A small image super-resolution model, trained from scratch.
Training: normuon at rate 0.0016, 33500 steps, batches of 64.
Data: trained on rendered rooms with furniture, 72500 training examples.
Rows from block 9 of a small image super-resolution model, named by matrix and row number. Rows with one number belong to one channel. Each number is 500 + 25 x the weight over its row's rms, rounded and kept within 0 to 999. All counts start at 0. Numbers have three digits each.
After each channel's rows are labels from the 100 images, of 14976, where the channel reaches its highest value: "strongest on" is what is common among them; "patch colour" is the nearest of a few named colours to the mean colour under the peak. Only what is clearly more common there than usual is listed. The data: rendered rooms with furniture.
# convs0: first 3x3 conv (model.blocks.9.convs.0.weight, 96x96x3x3, each kernel summed), inputs 0-95
# convs1: second 3x3 conv (model.blocks.9.convs.1.weight, 96x96x3x3, transposed, each kernel summed), outputs 0-95

convs0.64:541505514528469492497480528494478480487558485495525493500520495497493490504477482512510483524516544511524492511505516501510463516500461470455460471510517523495479496490473512495434498485511531562515466520515487547496521421451467517476524499486464503515513499519482525525496499516499538542
convs1.64:507475501467512452516522477502502523487480493504482466499473503525491501506519528528475482504489463506501522471483503483498516496519491513545511502509451488549526506523495537513514523546485406454483520494510516475495465529520524464489480461524493497509476469458533518496508460474515460463
strongest on: flower; largest object: flower
patch colour: orange

convs0.37:513504488480487504511511562484509479529507506495472505510504487534428455505451501503459494472467507495554493536517550542477493491559515508482514471496515430512507523504510545485503498504497486501511527497485462474505518490511493476479504544533508488486496491490531482489485522526479469455
convs1.37:521528495518505544510542438539503532496527509518524545484500504472524551523537483484534476525437475501522520521492522466537493509491470482492501541483500518478469463502515504516513507493507535527504504508492513487478502452484517511503517548514450517492540470492473510504531461486467485488
strongest on: umbrella; lamp
patch colour: white

convs0.5:499532505539499515485516416491441516503490475491496520519499491542567533469502504485487522501432502479492504486519529516520471486491466519486494509494481510496504513469513497556469473517505490503465502468461520464494504470493491485546532492540506497461528487501490507495485504542492490463
convs1.5:471464481519503540523487532428544441482508534500471512486491500467472522513487474519474511500515484475475534505482494506469555511517473492490507487503480481507491521521516508431492539492514496454502494506481524484467475490491463509475499548430483515505478498506465474502514503478508496494
strongest on: barrel; largest object: barrel
patch colour: grey

convs0.49:521511523474479496490467504460516467512485479503507500487433504525483502548496516484519495497519501487495540485485514464479590493487492508530493496441528504494425508531492494505466484476513481536499546485533516496503508522499467488467455534517537501498524528487486504467497503514498473487
convs1.49:442518508531501468491498474477492506480500548499499528491546505491490506477496507503505535511454510502508478498511465456513466509533503452441475492493469457499561508487476500468513501496506508463489486499483503528470504492503505485527531468514470523448474521453507506562508489483549499509
strongest on: umbrella; lamp
patch colour: white

convs0.31:509477489540484473489506527472507484505528479494524501496487492474465480516476543505499457468494513490550501536543497492486526498479471491442511463538497517517493482464474482515561489542513475467502500495475505512501493472463497474518491513457529522513530466506526488485494564517536551496
convs1.31:463528514530478493506509442495474495502542467504454521524541508494484532495500476478500508493512449506489487507531486528493514499515466465546484499520483486465494518515555497524446506517503513517515502490557504503483529492461507456514500492483518497494520499475488512568505558496519542527
strongest on: lamp; umbrella
patch colour: white

convs0.67:491498462480525502484505487532525494468489483510512490500491497465534543462502484488509497499474478597550464497492533487514499516541492504453481497498509527493481465471516539471530500510557502512528515488484503511511475468457482512506492474513534525535512495500472443495492502515468476476
convs1.67:520512610493496492492526533471527471507501498521503513502504550501494483507488490503507534502504502576497521508497466518495471484524476471513516504478495477488509590543505504494473489470567506481515510523504494517486516491514484490513472517488464502484490521499512538501494497492523482518
strongest on: barrel; largest object: barrel; red walls
patch colour: grey; pink

convs0.27:504471482546511485526469496510466455508488541490471486568483496528497457488528493498523466532523548506510484522541474506500456504509489577493487470490526497532492470519496482478482544518486517512480543492550474535524491517477518505497515483518470500490534499506512454520497484509495500499
convs1.27:534533527511510505459544515505522547481529491526516514424493528466499522516513479476471495488468486498489528488470519513512496497484508477504487532501475513476508558456494495532516450481499492477477431482525460462503508497558496504486523509523554483485494514504464511491515496497501495510
strongest on: flower
patch colour: white

convs0.65:482516426499498543500506505506509499524526506449506502496519612505497506501441491492513543507477515526506508499503486499505541498463508488499470488496494462493488490488513494516559517497545525495472492501501476502504514462491483494490492505492522444499507514487525538490474495467473475468
convs1.65:511520537501479520506489537536537509457500535542511492501415493512506502486533510524504532478496458521500543469530494475489496512510550507519541502462513505487502483486504541507503524496471498520529486506489544455500518500504477514522526484542512475451491496502509513498573530493502487488
strongest on: flower
patch colour: green; cyan

convs0.41:492506486492498516512495515513532510498529509487530515525495492472502511503476518494494507458461525515485501534528512510495547503531494479451496581513504464480418481517454473527499506506482496465537449495494491532454489468497501513506531507503510493445530471476554508499489484504479493514
convs1.41:475469484498494487491514521482465478495475495501493491460473496482516500476507486509512452522506486480468494462485489493484473493457497476492490427472529554497516511481503502494527495473482493527424557507497516479540477481498473516471437485515464506511466500518452502539492485524489525484
strongest on: flower; largest object: flower
patch colour: orange

convs0.16:486504514470500545493503443511518500498504508491498481529476509496500537507515471513503491532492460506480484534534545538488470487533467493493487521560528469514566500490524490494467478499504495506508491490490470475471446481559509465489519499475487483514538504489510496448500439500457499496
convs1.16:508486499517497492500445528438528510472487562504538489501521513525484512525525516514477552501496498482504544483492459485467474528559476492501490494491483487499543553546501481496509520476503487473514501501504544542475470493509529538505511504500505511531506486510487518514514524450443499485
strongest on: barrel
patch colour: grey

convs0.76:495517505488495517501538493507507531468556466487525545480510506516508507482477477516471516485474514515540453499484504459538476482466464501484520512535490465463517505501507495535539484527515519482536493493477445467488467462449471489517498536448514483475531500498486505531489491464531532489
convs1.76:522506457553531465516471492481507541520503489482543502506554475471470498507462505532541511496481458457523507506517516489502486503535492535521520520528537476536518486489567504477528515496513510501502519507535552503471507506500513502540496493511514511493536536507531465482504514456528501468
strongest on: flower; largest object: flower
patch colour: orange

convs0.88:475518519496494531511507507497492468505500491485461482460457492495437574515512505501499534488468522537496493518501535496571479524526470469476531539516473497523491511522497489543531500504489521539524483462525520492458513549493479502511475497486481492474500521484465501518469501457485497482
convs1.88:510514473510512471491499484499480542492503523502524483508538491529555460492464454487491480499487523461517499481517482488459527493490525558530481487526518504490506497448475465467475495512499466463484485534464444485534500485539527524466520521528523502496527506518531457482505482548516499509
strongest on: flower; largest object: flower
patch colour: orange

convs0.4:473509508514489521498469522527514510498505500507482491499520515499580545511515513491474524484534499487488512480501416513507521500440495485450485509519498437513504508482535462491485491493516551517480483505525485488501456514515528487519493494503534485486470514525553464478513471505512476539
convs1.4:530507506505507505519501442463486509495469490506529495494495503499464465472506484504511486498485505514555516517502558546522481507527502498539517497493488521510501487496499533497492522536490434483524540508476498508477522522476488524491496500473459519551535508474440504557509549482525527457
strongest on: flower
patch colour: orange; white

convs0.89:525503499516515484503472526501473514507511510497467513482478512535452484473524536469472464545462521511492504493501474509574464503494472449520473552498541527534499518500477515497484512481494524483458507557473492536521494507510481519453506477543521511488515488524511450499505506488535487506
convs1.89:466495484488458505490522460514496457509520490493540474562493480505558511510498484511501549473529488507506477530537513480431518506492512572489518461505478496488499450512502443510506483522491470510521457490496515471489513486488508471514508512476448496520498498489516506544498496503487507527
strongest on: flower
patch colour: white